A small image autoencoder, trained from scratch.
Model: 48-pixel images, encoder norm batchnorm, encoder activation silu, encoder widths [128, 224, 384], decoder norm groupnorm, decoder widths [48, 96, 192, 192].
Data: trained on views of escape-time and Newton fractals, 72500 training examples.
Rows from block 10 of the encoder of a small image autoencoder, named by matrix and row number. Each number is 50 + 12 x the weight over its row's rms, rounded and kept within 0 to 99. All counts start at 0.
Before each channel's rows are labels from the 100 images, of 14976, where the channel reaches its highest value: "responds to" is what is common among them. Only what is clearly more common there than usual is listed. The data: views of escape-time and Newton fractals. In brackets: how many of the 100, against the usual share in percent.
# p10: first pointwise conv (encoder.blocks.10.p1.0.weight, 192x224x1x1), inputs 168-223

responds to: dark (91 vs 14.4)
p10.62:43 52 46 62 44 45 30 49 27 33 49 54 60 40 46 43 34 59 51 41 44 50 61 72 26 33 47 36 48 38 18 65 33 32 55 33 53 46 49 44 59 45 51 53 49 55 40 47 45 41 54 28 51 57 60 34

responds to: dark (67 vs 14.4)
p10.67:39 54 77 61 49 62 55 67 37 56 39 65 47 75 50 47 36 49 28 43 53 70 66 61 31 40 56 50 47 62 56 49 38 52 58 50 51 59 50 64 39 52 52 50 48 51 72 62 48 46 35 43 56 52 27 55

responds to: vivid (40 vs 14.4); pastel (37 vs 14.2)
p10.171:46 40 41 58 53 55 61 50 79 46 57 64 51 48 60 66 47 47 58 61 46 63 45 66 44 36 45 64 62 63 38 57 49 54 51 56 60 53 48 64 11 68 73 58 53 33 54 52 41 63 60 51 53 54 60 48

responds to: vivid (40 vs 14.4); pastel (36 vs 14.2)
p10.81:49 59 45 56 56 58 52 53 71 24 47 52 39 48 46 36 38 39 54 88 52 55 53 50 42 40 39 41 55 62 29 57 33 68 45 54 62 50 50 58 26 64 52 48 57 53 62 62 48 51 45 60 61 41 68 59

responds to: grey (51 vs 14.4); pastel (45 vs 14.2); Julia set (25 vs 9.9)
p10.64:44 66 52 48 59 61 41 54 33 59 42 48 36 50 44 12 53 48 49 53 55 49 61 35 74 51 60 53 49 56 45 61 54 51 38 59 50 43 58 58 60 43 39 41 53 35 55 64 50 31 38 49 49 48 48 97

responds to: vivid (51 vs 14.4)
p10.93:48 41 53 50 42 50 36 38 33 45 42 55 22 26 27 51 43 54 47 39 36 42 49 25 11 45 48 40 39 55 34 53 47 47 53 44 37 54 41 40 70 54 38 42 54 39 52 52 46 23 36 42 57 42 47 51

responds to: grey (72 vs 14.4)
p10.170:65 58 39 75 56 53 38 36 45 53 66 54 67 55 56 55 51 47 50 53 38 43 56 48 56 47 61 53 50 72 37 53 26 48 51 49 58 56 50 34 19 37 72 50 57 43 52 62 67 59 42 52 62 54 37 54

responds to: pastel (60 vs 14.2); grey (40 vs 14.4)
p10.0:44 54 40 26 37 28 31 59 50 50 49 37 49 45 37 46 53 52 46 50 53 50 36 37 46 51 45 26 50 35 49 42 53 51 44 60 38 33 29 50 46 60 58 29 30 61 42 40 44 30 49 46 40 32 41 58

responds to: grey (42 vs 14.4); cubic Julia set (29 vs 11.1); Julia set (26 vs 9.9)
p10.69:39 40 54 46 60 36 60 53 27 39 48 50 49 62 54 53 38 47 46 51 67 45 62 43 43 55 41 52 50 56 39 51 55 57 53 62 37 44 16 48 66 46 49 41 46 66 53 44 40 62 26 59 28 56 38 47

responds to: grey (66 vs 14.4)
p10.121:64 57 51 45 61 44 47 52 49 60 69 48 53 60 40 59 51 45 44 33 48 63 33 67 52 34 64 39 63 43 40 59 43 46 44 63 60 33 43 62 58 55 70 56 53 45 34 46 53 54 90 36 72 62 37 52

responds to: vivid (95 vs 14.4)
p10.166:45 66 37 40 41 40 57 46 57 46 60 38 70 57 36 45 53 29 65 61 48 50 57 70 58 48 60 40 60 54 47 46 46 32 33 72 53 32 56 44 40 51 49 30 51 46 45 58 42 58 50 54 46 43 42 50

responds to: pastel (50 vs 14.2); grey (50 vs 14.4)
p10.106:58 37 45 33 37 41 28 31 32 47 42 33 39 33 43 41 56 34 38 56 45 41 37 39 55 43 35 33 42 38 48 34 54 50 40 56 58 40 32 38 72 43 37 41 39 60 50 31 60 27 48 53 66 28 61 43

responds to: dark (89 vs 14.4); Mandelbrot set (35 vs 12.1)
p10.133:52 54 68 35 49 43 50 47 41 48 37 53 56 59 36 45 49 52 42 46 40 60 36 44 58 48 45 41 47 66 49 58 54 34 50 58 33 44 53 59 56 53 43 65 43 66 33 51 43 47 61 30 64 64 44 51

responds to: Julia set (25 vs 9.9)
p10.55:56 34 70 55 47 29 49 31 23 46 42 39 51 49 15 57 41 66 45 56 53 48 39 44 33 60 31 49 59 49 64 42 51 43 43 56 53 58 13 45 95 48 48 48 47 80 40 24 47 64 58 42 38 54 27 27

responds to: grey (48 vs 14.4); pastel (46 vs 14.2)
p10.191:52 52 39 60 57 64 44 48 48 50 52 51 31 27 46 41 53 44 55 57 48 46 40 36 46 58 45 38 56 57 42 53 45 67 52 54 59 42 44 58 54 56 40 51 34 39 51 63 53 42 42 61 65 40 47 75

responds to: dark (79 vs 14.4)
p10.172:34 51 54 47 40 48 39 59 35 58 45 56 49 59 49 52 35 40 22 62 51 59 49 56 36 42 45 40 42 57 26 49 30 72 61 67 37 49 64 52 51 60 67 52 40 61 58 41 41 37 48 51 40 43 41 66

responds to: pastel (82 vs 14.2)
p10.177:37 47 40 34 47 56 46 45 35 65 60 53 25 37 60 58 42 49 41 44 38 41 29 24 27 43 44 45 57 44 51 54 42 58 73 44 43 46 53 44 83 58 58 54 60 45 60 45 41 41 36 49 71 51 59 57

responds to: pastel (50 vs 14.2); grey (47 vs 14.4)
p10.86:62 53 60 58 54 59 47 53 79 64 53 53 60 64 27 53 56 67 47 48 53 47 51 37 96 56 53 54 45 49 64 62 48 56 34 42 50 60 77 42 36 54 48 50 53 42 57 68 62 63 59 42 47 46 33 73

responds to: pastel (98 vs 14.2)
p10.53:89 55 38 44 59 53 55 55 56 75 59 44 58 31 55 51 97 58 23 54 26 42 42 53 33 56 55 57 51 54 47 52 71 48 46 40 56 58 49 43 44 62 59 46 46 41 50 63 76 51 49 65 58 48 54 58

responds to: dark (77 vs 14.4)
p10.58:43 49 66 28 45 53 63 46 46 57 42 45 61 42 34 47 37 38 47 28 61 62 55 44 42 46 42 47 52 59 53 42 44 39 70 57 34 44 34 73 39 57 50 48 53 62 57 44 41 45 36 51 62 53 34 52

responds to: dark (88 vs 14.4)
p10.110:38 51 35 48 50 45 37 51 24 18 47 60 44 43 61 29 24 49 28 46 52 50 45 52 27 39 44 45 42 49 02 67 26 41 62 35 58 52 50 47 60 50 50 52 52 53 41 42 42 44 52 38 51 49 54 43

responds to: cool (43 vs 14.1)
p10.167:45 58 48 24 42 53 43 49 35 53 45 48 36 48 57 39 37 54 33 31 43 36 34 38 15 49 52 55 50 38 35 55 43 44 58 29 44 59 52 43 98 59 57 43 15 52 51 42 40 27 50 54 60 42 44 51

responds to: pastel (80 vs 14.2)
p10.63:51 57 38 53 73 53 56 53 46 59 58 50 54 37 44 47 43 50 54 59 52 51 35 65 44 63 57 49 53 30 56 55 39 61 52 63 54 44 62 55 66 30 54 39 52 62 50 53 47 42 75 44 74 47 39 57

responds to: pastel (100 vs 14.2)
p10.156:50 44 52 40 36 54 38 34 69 62 55 47 60 26 38 58 71 49 50 51 41 48 38 36 42 39 34 35 65 39 56 46 69 61 35 40 60 40 57 50 35 74 54 42 31 30 41 45 51 38 54 39 52 36 39 60

responds to: dark (76 vs 14.4); Mandelbrot set (29 vs 12.1)
p10.94:36 57 51 57 46 43 50 64 41 42 57 66 57 54 60 42 27 47 54 42 60 51 44 47 24 29 50 50 50 48 29 44 43 32 43 52 50 55 31 41 40 58 51 46 47 51 42 50 38 38 49 48 18 38 51 44

responds to: grey (38 vs 14.4); vivid (38 vs 14.4)
p10.149:52 48 49 44 60 52 62 48 23 52 60 52 39 49 56 41 54 52 39 67 38 48 34 65 64 66 58 56 67 45 43 68 42 67 48 64 64 49 64 59 72 49 55 63 55 61 44 48 56 68 80 64 58 52 41 64

responds to: grey (43 vs 14.4)
p10.20:51 69 48 38 39 64 59 77 37 52 48 57 56 52 61 61 54 53 41 43 28 54 27 54 64 41 62 41 64 47 42 59 33 48 52 58 54 54 58 36 63 75 63 48 55 43 55 64 52 38 65 51 38 50 53 67

responds to: dark (76 vs 14.4)
p10.75:25 49 69 47 54 49 51 60 16 27 39 59 57 52 55 36 24 57 47 52 62 52 59 61 19 50 41 54 52 66 35 75 30 56 71 57 51 50 45 57 53 55 51 58 56 59 64 45 35 48 56 44 52 50 58 48

responds to: pastel (64 vs 14.2)
p10.14:40 65 53 46 48 56 56 57 40 61 29 67 52 49 43 51 53 46 72 38 50 53 42 46 15 53 46 35 45 65 57 66 61 53 51 63 36 35 47 58 24 55 45 52 65 41 56 61 42 55 49 24 24 48 49 43

responds to: dark (44 vs 14.4); Julia set (25 vs 9.9)
p10.129:46 42 61 23 65 49 46 45 34 57 31 60 43 56 43 48 46 32 34 53 62 58 45 37 47 46 42 35 52 69 30 74 51 63 53 62 42 31 39 59 42 57 46 42 58 52 46 52 52 44 35 36 50 39 36 52

responds to: grey (47 vs 14.4); pastel (45 vs 14.2)
p10.114:84 50 44 49 59 57 54 41 57 57 56 43 47 38 62 36 73 59 34 63 32 34 48 46 39 57 49 65 59 49 44 53 48 45 47 39 65 74 59 42 56 60 47 60 56 48 59 59 75 53 45 68 61 43 63 64

responds to: dark (62 vs 14.4)
p10.176:52 52 52 44 37 57 49 47 38 53 56 62 37 35 46 40 36 46 51 44 45 42 36 45 21 57 46 39 34 52 50 60 44 50 68 30 31 46 56 42 58 59 44 61 47 32 56 44 47 41 41 51 64 40 42 50

responds to: vivid (55 vs 14.4); Julia set (28 vs 9.9)
p10.138:36 60 49 69 27 67 43 45 62 53 49 55 39 48 57 59 42 60 42 59 48 43 36 47 63 52 47 69 59 53 34 50 54 55 65 33 55 70 57 43 09 65 73 70 29 45 53 64 32 64 64 60 56 56 62 69

responds to: pastel (60 vs 14.2); grey (36 vs 14.4); Julia set (27 vs 9.9)
p10.5:58 56 51 56 78 50 50 56 54 44 66 52 52 53 54 46 42 54 47 80 39 57 54 73 42 48 68 57 60 43 43 71 16 59 49 78 69 39 55 60 39 50 56 63 40 73 38 51 62 60 78 59 77 55 36 48

responds to: dark (79 vs 14.4)
p10.27:39 53 53 49 64 46 49 49 15 52 38 52 56 54 54 32 21 42 66 48 55 59 48 61 20 41 46 53 51 48 54 56 38 57 74 56 49 51 54 61 77 65 63 52 52 66 61 43 36 40 60 52 71 48 39 70

responds to: pastel (80 vs 14.2)
p10.123:40 59 45 49 47 44 48 66 42 69 68 62 59 49 49 65 67 52 59 60 52 45 45 53 42 55 62 44 59 42 69 59 74 59 67 77 30 53 55 41 50 70 73 59 39 54 58 46 47 46 49 42 44 57 61 52

responds to: vivid (53 vs 14.4); Julia set (27 vs 9.9)
p10.23:30 60 55 70 47 63 56 52 61 65 46 59 59 47 61 39 45 72 45 61 67 43 52 53 64 56 52 59 57 58 46 57 52 56 71 47 41 65 51 44 39 68 53 61 30 54 59 63 25 60 55 62 59 57 63 68

responds to: dark (72 vs 14.4); Mandelbrot set (34 vs 12.1)
p10.173:51 54 50 70 54 32 35 40 52 45 58 36 56 69 41 60 34 54 54 55 38 73 55 45 44 40 52 31 59 56 38 44 36 45 27 61 54 51 27 59 49 50 71 40 58 65 27 43 30 50 49 46 63 40 38 39

responds to: grey (40 vs 14.4)
p10.186:52 50 30 52 59 55 59 49 54 35 60 60 59 24 47 40 39 57 60 63 68 28 54 18 41 50 52 40 50 73 46 70 42 58 46 49 47 58 70 28 37 75 52 47 58 32 63 65 51 54 55 37 58 47 70 59

responds to: pastel (86 vs 14.2)
p10.43:59 51 41 50 43 55 29 48 64 69 59 57 37 38 47 44 66 30 53 39 37 52 48 61 23 40 45 59 59 35 36 41 62 42 46 36 72 42 54 55 28 62 41 52 32 22 58 54 53 38 25 42 60 43 53 63

responds to: pastel (77 vs 14.2)
p10.152:39 47 56 49 60 53 60 50 39 66 48 65 45 56 52 62 54 39 60 60 47 77 40 62 33 42 42 45 61 60 71 51 66 76 61 70 45 56 59 72 57 70 65 55 55 57 51 42 40 46 54 50 64 56 37 62

responds to: grey (62 vs 14.4); Julia set (25 vs 9.9)
p10.128:56 66 05 57 56 56 49 62 80 57 59 56 58 46 68 40 49 40 64 42 56 57 54 60 67 52 67 60 43 40 17 36 50 46 50 57 47 41 61 63 53 46 45 46 39 11 51 65 62 47 41 51 47 48 63 78

responds to: grey (36 vs 14.4); Julia set (34 vs 9.9)
p10.113:54 29 57 33 52 26 42 28 42 48 56 42 47 40 35 64 48 65 39 51 50 50 52 52 65 52 53 51 70 59 51 43 48 48 53 31 58 46 37 60 50 39 40 55 39 76 42 27 37 57 38 45 47 51 40 31

responds to: dark (61 vs 14.4)
p10.130:52 46 73 50 47 43 41 50 25 52 46 38 54 83 21 41 48 49 51 43 51 55 71 42 43 39 49 39 46 51 47 40 52 44 48 37 26 52 14 46 63 46 55 47 51 76 64 40 57 45 20 51 41 41 33 41

responds to: grey (66 vs 14.4); pastel (32 vs 14.2)
p10.13:67 51 33 72 51 54 34 51 70 65 61 58 67 35 46 49 64 59 43 33 48 41 55 51 53 49 53 40 45 57 53 49 51 47 44 40 57 49 65 38 38 68 49 55 55 00 57 66 66 53 42 44 53 52 49 74

responds to: grey (36 vs 14.4); Julia set (34 vs 9.9)
p10.153:46 54 52 52 64 43 63 57 44 42 56 51 44 33 51 53 37 27 49 63 42 43 47 57 63 55 55 48 44 59 40 27 45 60 45 54 58 32 44 53 69 29 58 56 55 53 47 23 49 46 36 91 45 35 50 40

responds to: vivid (96 vs 14.4)
p10.183:43 48 39 71 66 54 62 36 39 38 42 39 37 42 69 33 50 45 52 59 58 46 39 51 42 60 57 60 22 67 41 49 66 55 40 31 34 49 39 50 40 45 34 38 51 53 49 53 54 65 41 69 49 34 69 55

responds to: pastel (100 vs 14.2)
p10.32:81 56 28 53 60 51 35 44 56 65 54 46 56 40 45 61 83 50 43 60 27 41 45 47 25 53 53 59 54 61 42 50 65 50 36 45 58 49 44 33 43 56 48 50 42 57 51 52 71 64 45 67 49 47 48 53

responds to: vivid (51 vs 14.4); pastel (40 vs 14.2)
p10.12:60 45 48 59 29 52 27 38 45 49 46 43 47 40 39 42 53 58 52 53 21 34 55 36 16 52 40 52 68 41 45 41 49 41 38 33 84 68 45 28 43 52 48 48 50 54 57 46 62 54 32 74 37 58 59 42

responds to: dark (71 vs 14.4)
p10.175:47 64 46 23 61 56 40 52 53 50 48 49 41 70 58 36 45 37 43 53 51 49 40 41 27 44 47 15 40 46 58 52 51 59 65 68 44 45 57 43 40 67 31 55 52 72 68 40 54 42 27 55 34 40 55 60

responds to: pastel (70 vs 14.2)
p10.117:38 41 58 46 45 52 43 34 68 18 48 39 33 48 37 41 36 52 38 29 40 69 40 53 71 42 45 48 44 45 23 43 33 43 60 36 41 47 41 71 41 41 55 45 50 48 32 61 26 55 65 36 52 44 43 46

responds to: dark (93 vs 14.4); Mandelbrot set (29 vs 12.1)
p10.26:38 46 43 40 33 32 46 58 36 57 60 39 56 40 43 63 45 46 39 53 44 33 44 45 39 55 56 27 46 40 52 37 51 46 56 64 31 35 50 37 47 57 55 37 34 50 49 40 44 26 42 41 35 43 43 39

responds to: vivid (39 vs 14.4); Julia set (28 vs 9.9)
p10.92:59 56 85 37 28 51 54 46 52 30 40 45 16 58 37 37 42 68 37 46 60 39 35 35 36 48 57 58 55 56 36 48 52 40 43 46 57 56 40 45 69 64 53 54 03 61 44 45 55 49 59 46 41 56 44 47

responds to: vivid (59 vs 14.4); Julia set (30 vs 9.9)
p10.182:54 40 51 61 81 46 86 51 45 49 42 49 43 30 59 60 55 53 40 52 74 49 36 44 67 61 56 63 32 55 40 45 57 40 51 47 51 49 46 48 49 55 62 40 65 49 53 45 55 59 70 45 65 46 39 57

responds to: grey (58 vs 14.4); pastel (34 vs 14.2)
p10.33:57 64 37 47 63 76 56 65 51 59 45 38 51 57 38 31 47 43 47 41 57 59 47 33 60 47 56 21 39 51 41 62 46 43 40 70 53 45 62 45 52 61 27 48 51 15 51 62 57 42 56 34 53 45 49 72

responds to: vivid (80 vs 14.4)
p10.59:51 39 51 19 44 45 54 68 21 47 34 62 34 53 47 55 55 32 53 50 58 48 43 38 50 41 46 38 44 70 47 57 52 55 53 64 26 46 44 56 57 47 40 48 56 40 62 45 55 34 26 35 52 40 46 48

responds to: Julia set (31 vs 9.9); cubic Julia set (29 vs 11.1)
p10.147:38 46 51 54 58 42 55 46 54 33 31 46 51 60 65 48 36 43 44 50 60 36 53 49 44 48 35 54 37 60 33 37 60 38 59 44 49 48 30 37 75 39 42 51 44 63 42 28 32 44 20 69 38 48 60 19

responds to: pastel (78 vs 14.2)
p10.2:55 58 22 30 59 29 42 60 48 45 59 52 34 36 37 65 52 56 55 53 50 45 38 35 45 52 61 32 49 46 48 40 50 57 25 63 49 36 47 35 63 53 69 37 43 47 33 36 52 20 61 47 53 32 47 48

responds to: pastel (66 vs 14.2); Julia set (25 vs 9.9)
p10.74:70 60 50 70 42 63 47 45 53 50 53 41 39 38 51 36 61 62 48 54 14 30 54 44 27 54 43 59 61 42 44 41 57 45 47 41 84 61 54 33 45 52 43 53 47 49 60 52 66 57 33 75 31 47 49 55

responds to: vivid (71 vs 14.4); Julia set (30 vs 9.9)
p10.134:54 50 57 67 38 43 38 42 49 49 46 47 42 55 48 46 33 52 56 42 35 49 47 57 52 56 41 58 42 47 42 47 52 37 64 41 46 86 53 55 52 53 45 49 67 47 72 51 65 39 46 53 44 46 54 49

responds to: pastel (42 vs 14.2); Julia set (33 vs 9.9); grey (32 vs 14.4)
p10.38:28 44 31 46 39 39 40 50 37 47 55 47 48 66 66 60 55 37 49 55 56 45 52 53 51 57 36 58 55 57 51 45 65 57 50 40 26 55 12 63 63 20 55 44 44 60 36 32 31 62 38 74 38 36 48 34

responds to: grey (35 vs 14.4); Julia set (33 vs 9.9)
p10.50:60 43 65 41 43 35 61 48 46 55 43 61 63 46 37 57 60 48 48 65 38 48 42 58 44 38 39 63 61 51 59 52 58 61 38 48 58 48 48 58 52 42 57 47 31 79 31 37 51 45 54 53 43 51 39 18

responds to: vivid (59 vs 14.4); cubic Julia set (27 vs 11.1); Julia set (25 vs 9.9)
p10.107:55 31 63 48 45 44 40 21 28 41 41 28 56 44 46 49 45 62 49 55 47 42 54 35 00 53 43 47 51 48 55 44 49 45 39 34 55 54 38 42 74 40 44 37 37 59 45 37 50 55 46 56 43 57 48 34

responds to: pastel (83 vs 14.2)
p10.88:51 40 47 32 50 48 48 46 79 55 54 45 49 29 39 57 64 40 50 70 37 56 40 55 37 47 44 36 58 27 54 48 60 67 42 60 56 37 44 62 28 60 54 27 39 48 46 48 54 30 54 38 59 31 59 52

responds to: pastel (39 vs 14.2); vivid (34 vs 14.4)
p10.140:44 51 42 37 47 55 31 62 63 32 49 53 54 62 30 40 39 72 53 45 49 53 53 43 49 53 44 39 56 33 49 39 60 33 36 69 62 43 57 60 73 44 32 57 60 47 52 40 42 47 49 37 43 54 58 43

responds to: grey (49 vs 14.4); vivid (40 vs 14.4)
p10.77:56 46 57 50 35 53 49 56 48 52 33 63 08 49 49 51 52 73 35 34 51 43 25 33 50 49 35 69 42 40 43 40 62 41 48 30 51 62 49 42 67 60 45 56 47 47 34 57 59 42 63 45 50 50 50 51

responds to: grey (40 vs 14.4); Julia set (33 vs 9.9); cubic Julia set (30 vs 11.1)
p10.52:48 39 56 51 57 29 56 49 37 52 60 56 73 39 64 66 52 34 47 66 62 44 58 65 57 33 38 59 67 53 51 42 60 70 30 48 48 53 40 54 40 35 47 45 30 71 38 49 37 39 42 79 35 46 46 41

responds to: grey (78 vs 14.4)
p10.157:57 57 71 36 39 56 39 40 58 48 37 35 53 61 47 22 51 50 56 43 43 57 41 39 59 46 22 37 58 44 41 60 51 44 78 47 49 44 40 56 52 61 20 57 41 57 56 47 56 57 35 55 62 42 45 61

responds to: vivid (66 vs 14.4)
p10.89:50 54 45 43 43 56 41 63 02 55 50 55 40 50 58 55 49 45 57 45 43 50 55 42 58 38 49 47 63 38 45 50 44 47 54 50 55 48 52 48 99 57 43 46 53 49 41 47 53 32 44 42 64 47 67 64

responds to: vivid (71 vs 14.4)
p10.125:62 50 37 53 69 48 61 41 46 48 41 39 51 32 46 49 62 53 45 49 31 40 54 60 50 59 47 18 46 63 38 68 52 62 42 47 55 44 43 43 99 51 56 39 56 59 41 45 55 46 60 47 64 36 58 49